From a checkpoint of a small image deblurring model: 52.0 epochs.
Rows from block 6, named by matrix and row number. Each number is 128 + 24 x the weight over its row's rms, rounded and kept within 0 to 255. All counts start at 0. After the name is the row's rms in percent of the matrix's.
# convs0: first 3x3 conv (model.decb.0.0.convs.0.weight, 64x128x3x3), inputs 77-83, a 3x3 kernel for each
convs0.5 113 [137 107 129 136 119 125 123 137 114 165  81 136 144 149 116 159 147 111 139  99 117 126 149 158 141 120 122 160 132 113  79 128 133 130  75 137 138  93 138 114  90 119 158 125 110 140 131 158  91  52 192 146 111 180 137 138 131 124 109 129 139 118 129]
convs0.6 081 [134 118 117 112 123  74 148 133 143 115 136 134  57 104 122 110 142 125 144 125 133 112 143 155 117 145 145 130 124 166 129 122 142 136 161 124 116 126  95 107 131 109 155 158 123 141 116 133 174  66  52 113 109 128 127 125 117 124 122 136 128 120 112]
convs0.7 087 [122 139 126 115 151 136 128 142 103 123 125 125 138 132  65 144 113 135 130  93 159 142 109 204 103  98 117 149 186 139 153 152 144 108 130 142 126 127 103 160 159 110 104  82 123 153 114 114 104 189 146  90 172 137 129 121 134 118 143 119 146 120 127]
convs0.8 118 [103 161 115 147 216  63 112 119 147  80 145  92 125 124  51 154 157 110  97 136 124 127 200 185 121 117 105 142 154 137 131 114 122 132 125 118 107 122 133 145 132 132 139  99 106 163 148 126 168  41  86 125  88 141 138 116 128 137 116 145 123 131 117]
convs0.9 113 [118 121 124 126 121 159 127 140 107 144 131 157 149  69 129 128 101 109 125  98 110 129 152 154 125 140 132 104 206 128 175 255 121 160 146 100 140 142 129 124  54 120 127 174 119 115 156 141 155 126 120 129 127 107 131 125 123 118 134 131 115 104 140]
convs0.10 084 [134 108 113 131 115 113 130  85 105 125 151 135 119 131 176 100 160 189 130 114 120 114 154  82 118 139  97 144  65 128 127 106  92 145 143 121 130 134 140 134 141 132 151  96 146  99 123 136 146 177 122 115 143 146 137 141 121 139  98 135 148 172 138]
convs0.11 112 [135 114 126 114 170  85 136 172 114  80 148 114 159 110 133  81 153 118 165 120 135   0 164 136 118 121 116 131 114 133 122 127 139 145 119 140 145 157 127 216 153 164  96 144 136 161 142 136  79 139 140  76 112 103 131 129 128 140 133 123 140 142 128]
convs0.12 060 [120 140 123 114 154  92  88 138 114 142  92 107 115  47  79 164 114 145 140  99 122 149  60  59 139  78  94 111 185 162 144 176 142 138 156 113 110  83 141 132 200  76 122 108 114 123 184 139 130 146  52 107 115 143 114 147 119 112 138 146 142  82 115]
convs0.13 080 [128 148 138 141 210  98 120 109 158 130 131 122 144 158 104 108 139 132 122 145 112 123 171 136 125 130  94 131 103 149 140 124 158 124 135 115 117 124 127 113 157 128 111 121 109 118 142 163 172 187  18 161 158 166 119 131 118 139 128 130 116 131 118]
convs0.14 073 [172 129 146 122 175 110 127 147 133 157 154 159 107  96 155 137 121 143 111 140 119  90 162 121 133 121 120 133 125 132 159  97 127 132 141 123 174 148 130 148 170 136 117 129 122 123 147 165  35 153 138 124 140 103 114 129 129 131 133 132 134 122 121]
convs0.15 076 [145 111  97 108 165 152 122  89 117 126  90  95  80 104 128 116  92 155 140 119 120 138 128 125 133 128 136 131  91 142 147 181 129 135 103 137 114 140 111 128 123 126 105 128 108 142  94 157 148 149 152 114 177 144 139 138 123 116 148 126 122 127 136]
convs0.16 108 [129 116 131 137 125 127 131 110 136  79 117  80 110 170 146  97 111 146 128 127 134 142 120 135 134 140 124 124 103 137  89  62 155 137 159 145 137 144 131 152 175 142 112  94 122 152 124 121 136 136 128 148 124 128 125 129 121 213 223 115 201 198 117]
convs0.17 123 [113 128 119 142 130 139 129 122 145 137 124 124 138 126 100 112 157 149 130 123 126 109  98 135 152 110  97 118 148 143 117 179 159 129 158 122  99 157 136 156 197 109 168  49 143 202  80 125  41  40 177  97 165 231 131 120 143 138 120 127 132 135 123]
convs0.18 072 [130 160 176 146  70 167 159 120 126 180  77 119 112 163 111 184  42 154 130  92 106 147 110 117 117 137 100 128 158 117 133 158 149 148 111 112 116 125  94  94 124 114 117 104 153 118 124 119  83 183 158 112 142 118 121 144 122 129 167 118 136 156 137]
convs0.19 130 [130 133 103 135 114 131 133 122 118 122 112  87 122 188 133 130 179 162 118 116 150 142 144 151 122 117 127 130 179 138 101   0 141 179 134 137 132 131 122 128 144 120 124 122 118 126 142 143 137 140  81 167 117 116 136 119 129 134 139 122 111 132 119]
convs0.20 094 [133 170 139 130  57 155 132 159 107 108   0  54  87 117  98 117 141 161 123 129 137 138 130 131 119 123 137 132  64 104 130 137 126 120  77 112  92 122 151 108  81 119 123 113 129 149 147 135 110 133 165 131 136 136 120 125 130 124  17 130 131 130 120]
convs0.21 104 [118 121 126 134 151  59 116 142 177 113  94 141 130 203 183 134 144 134 117 125 147 134 151 132 126 119 110 139 107 144 148 133 123 129 157 131 100 106 132 150 161 111 112  78 126  94 127 132  92 191 101 133 126 152 118 108 111 116 142 129 128 147 150]
convs0.22 105 [122 131 133 140  93 171  74 108 106 142 154 108 118  99 113 117 116 106 111 101  87 169 188  65 133 161 120 143 122 124 104 151 130 113 118 118 140  94 124 117 104 140 109  98 109 107  86 153  96 157 116 117 115 131 138 131 128  92 125 127 105 145 102]
convs0.23 095 [130 150 109 128  23 191 120 117 145 119 135 123 133 150 157 136  34 136 148 117 132 154 125 144 113 137 154 125 141 131 117  96 123 102 111 120 122 147 122 145 146 127 106 102 127 139 133 129 149  92 110 116 193 127 123 130 138 152 186 128 161 192 146]
convs0.24 115 [141 102 107 109 145 116 123 118 132  44 136 117 136  94  87 177 148  99 117 174 143 120 137 127 136 124 122 139 115 130 115 109 110 109 103 140 131 139  94 111 137 126 108 150 122 159 123  98  95 130 123 148 134 119 169 179 139 123 149 106 121 131 122]
convs0.25 090 [143 145 115 123 149  43 140 130  94 136 112 157 192  64 135 106 183 183 131 146 114 151 149  84 139 153 139 113 115 126 136  80 138 109 136 131 106 129 125 122  82 140 116 129 159 124 108  96 127 131 119 140 127  95 111 107 132 121  96 133 112  71 124]
convs0.26 123 [124 151 113 133 130 117 134 108 130 132 125 140 128  94 113 133 164 150 136 127 144 141 128 138 119 140 128 101  54 123 139 172 115 105  98 147 114 113 114 146 162 131  94 109 124 127 138 148 119  89 104 148 141 155 121 144 117 121 120 123 127 140 129]
convs0.27 101 [116 147 131 126 157 120 100 145 106 147 112  89 110 112 141 143 125 104 123 109 118 112 110 121 132 116 142 124  75 140 174 229 125 135 134 136 133 100 136 117 159 122 112 167 149 132 125 138 145  10 166  82 102 153 122 148 128 121 115 112 121 116 116]
convs0.28 099 [119 136 155 104 153 110 132 125 170 133 137 132 119  98 108 142  94 136  98 119 132 105 141 184 113 114 150 108 146 108 147  60 145  96 146 142 125 118 133 177  99 124 173 125 110 145 148 117  94 219 159  98 119 154 122 149 130 115 115 115 129  99 146]
convs0.29 090 [108 131 138 159 153 119 125 121 165 130 130 184  52 139 112 154  65 123 139 114 102 133 160 125 125 119 121 105 120 113 112 175 125 143 107 126 144 110 105 124 110 110 121 124 110 127 100 108 116  25  86  99 161 155 147 140 138 133 132 132 122 153 131]
convs0.30 119 [137 115 112 163 149  60 146 184 100  88 110 136 102  85 153 158 157 129 151 148 111 112  80  76 141 113 114 122 139 150 108 115 132 154 152 104 129 129 125  86  74 128 167 125 134 134 108 128 117 181 100  99 162 111 131 151 124 106 109  95  96 121 131]
convs0.31 093 [125 119 105 132 107 198 153 125 143 119 130 118  90 105  92 138 213  84 129 126 135 136 129 119 110 122 115 124 142 127  92  87 122 127 125 134 146 164 121 143 107 104 135 105 129 121  72 115  92 104 156 107  57 157 141 154 142 141 126 131 131  99 132]
convs0.32 103 [144 143 114 192 150  91 105 128 143 159 109 115 144 212 201 133 184 144  97 124 115 123 144 152 120 113 140 152 103 154 161 120  93 132  94  96 130 114  99 169  73 169 114 101 139 134 133 112 116 185  97 132  91 121 116 152 132 115 103  88 119 169 139]
convs0.33 094 [119 148 164 116 133  63 137 160 161 148  93  87 168 130 177 139  50 121 143 127 119 113 113 135 126 130 136  85 102 130 129 178 139 128 129 155 110 131 150  75 121 145 119 107 109 109 151 109 144 181 114 107 156 135 122 130 150  95 168 165 107 182 163]
convs0.34 112 [123 130 151 129 138 102  97 141 120 141 244 154 125 194 165 100 128 106 123 117 107 121 136 129 138 127 129 122  92 155 120 198 147 122 161 124 105 140 142 124 129 121 102  69 159 135 133 133 148  96 131 131 206 133 130 128 131 119 113 115 129 190 181]
convs0.35 090 [162  92 176 129 135 176 125 122 128 144  87 111 218 157 155 129 109 105 121 137 115 140 196  99 125 124 108 107 140 144 167 101 144 127 135 132 164 126 131 127 164 124  82 102 132 120 131 144 121 114 150 127 106 141 119 120 129 124 151 120 137 153 161]
convs0.36 089 [111 124 159 125 208 181 104 134 128  98 143 138 161  94  79 122 132  76 152  92 124 131 161 168 130 135 140 125 143 125 148 115 137 150 137 130 109 155 143 123 123 135  97  87 114 133 108 114 139  92 123 149 120 136 122 150 136 102 112 130 113 108 117]
convs0.37 109 [122 137 149 133 128 152 137  98 146 121 113 100 138 128  80 130 205 172 133 114 132 116 109 134 116 133 142 142 123 119 156  24 126 131  78  96 131 107 105 135 118 109 132 106 102 125 108 133 120 152 158 114 117 101 142 108 115 132  32  49 138  35  55]
convs0.38 110 [129 141 151 130 139 144 129 143 140  89 130  86 128 131 118 163 200 139 129 119 129 127 117 129 133 117 128 124 186 136 135 157 130 121 118 123 104 142 110  98 107 103 142 143 150 126 130 113 117 113  96 125  90 110 148  14 124 154   0 114 141  40 122]
convs0.39 110 [133 128 126 138 151 101 116 132 108 131 127 129 150 135 192 119 114 136 126 129 115  95 122 168 139 113 115 123 120 129 143  27 155 106 172 138 135 124 128 141 122 116 125 148 132 121 157 101 145 100 179 139 126 131 114 133 125  79 209 116  94 175 134]
convs0.40 110 [136 134 120 136   0 255 139 115 154 116 118  75 137 143  51 165 115 115 120 122 145 156  94 168 117 113 115 138 118 139 144 133 149 129 123  99 122 132 138 156 137 158 143 117 139 144 135 128 142 152  44 118 118  89 127 130 123 118 120 133 126 119 131]
convs0.41 119 [119 125 131 101 156 117 131  72 138 157 152 158 182 132 111  83  70 112 134 122 128 138 141 141 131 120 117 113 100 128 130 103 130 151 131 139 124  96 122 154 125 131 131  41 138 136 138 130 141 132 137 126  99 153 128 100 128 123 121 113 128  67 113]
convs0.42 108 [126 131  84 139 143 242 151 103 135 106 149 120 156 177 147 154 112 115 117 123 139 106 145  21 149 128 140 122 121 134 139 106 140 137 121 104 113 112 141 142  99 122 150 113 151 114 133 120 133 129 155 117 127 120 131 128 129 127 113 132 132 115 144]
convs0.43 087 [133 155 130 137 154 137 109 137 140 139 107 146 124 194 192 130 111 149 154 109 110 192 110 127 156 148 144 140 140 151 156 155 131 144 108 133 136  96 112 125 147 103 133 120  94 133  99 125 109  99 134 156  89 110 121 112 127 148 161 140 131 155 129]
convs0.44 085 [110 165  77 138 229 130 130 125 164 107 102 126 108 163 145 127 105 145 133 149 116 132 151  59 136 153 116 134 120 140 146  89 130 107 137 135 112 115 116 123 155 167 152 145 117 141 125  95 129 119 118 102  99 158 119 127 136 129 154 122 138 174 136]
convs0.45 082 [115 133 102 134 178 126 149 137 115 117 171 139 168 192 147 104  86 110 155 134 134  97 124 119 141 134 129 119 120 126 150 141 124 119 135 114 134 154 113 188 117 136 130 161 120 109 105 134 147 106 141 145 119 126 131 114 134 134 150 138 138 101 108]
convs0.46 092 [124 101 102 131 140 133 140 110  93 117 118 191 132 179 136 100 158 153 126 170 136 119 160  99 128 134 129 146  77  77 103  81 143 151 121 134 130 140 154 124 117 108 127 135 159 139  87 135  74 137 187 115 159 125 128 116 130 121 149 113 115 148 129]
convs0.47 084 [116 118  93 127  59 150 110 140  80 115 161 141 139 228 118 123 124 161 116 134 140 133 111 193 121 124 151 132 141 135 103 128 133  97 126 134 106 100 113 118 160  73 140  62 126 109 162 113  87 117 139  99 128 102 112 132 126 118 136 121 146 111 123]
convs0.48 101 [115 130 151 117 148 131 105 141 146 163 138 124 145  97 137 133  95 144 127 134 121 146 208 149 113 109 102 150 124 122  79 158 161 104 108 120 115 154 144 112 113 151  93 152 152  88 101  97 135 216  84 127 205  68 135 117 131 116 130 132 119 110 145]
convs0.49 118 [145  73 123 123   0 163 145 116 113 143 117 145 189 130 164 129  95 168 146 199 128 116 118 141 122 187 114 157 139 123 114 143 112 127 126 111 132 138 111  93 103  94 142 118 130 122 131 114  79 148 170 140 138 123 124 132 125 126 129 122 129 127 129]
convs0.50 105 [131 154 139 107 204 132 116 114 140 103 113 173 133  41 212 181 117 152 144 131  91  91 141  81 153 146  84 131 126 130 123 119 146 129 141 139 127 130 128 138 141 126 150 131 129 130  89 146  95 168 103  94 155 127 114 162 139 109  90 106 127 136 155]
convs0.51 092 [139 141 145 171  98 130 148 160 190 142 136 115 175  87  87  97 178  69 120 159 104  87 215 143 108 132 109 108 131 120 115 146 133 113  80 111 118 156 133 143  56 164 152 164 128 104 152 139  82 158 111 114 123 132 121 122 127 145 114 119 139 132 146]
convs0.52 112 [137 118 128 125 139 105 144  89 105 114  43 133 122  94 129 142 137  87 104  82 122 135 139 124 135 150 131 115 152 136 135 118 130 144 122 138 133  99 130 120 133 103 135 156 128 126 126 109 132 173 111 128 102 128 140 142 162 117 140 143 122 130 125]
convs0.53 103 [130 171 117 106 162 111 113 152 128  96 145 140  91 218  86 108 156 139 133 143 149 144 100  67 144 132 139 106 156 149 132 158 105 127 103 124 126 156 120 119 133 220 145 150 139 127 140 137 162  52 112 146 120 115 133 118 144 131 142 139 121 135 126]
convs0.54 087 [117 132 121 116 148 118 119 138  86 124 133 180 163  36 206 165 129 147 135 142 128 123 181  80 126 142 113 141 140 141 134 114 175 110 131 119 134 145 105 135  85 197 143 138 114 119 117 158 128 255 155 130 202 110 133 143 142 116 135 110 120 121 130]
convs0.55 088 [133 167 123 119 121 152 124 124 112 100 114 112 104 159 140 132  97 111 126 115 155 122 119 130 124 118 135 135 113 134 102 183 125 124 118  88 129 109 112 144  77 168 139 144 127 103 156 109 153 167 118 135 113 111 130 111 144 113 133 116 126 130 124]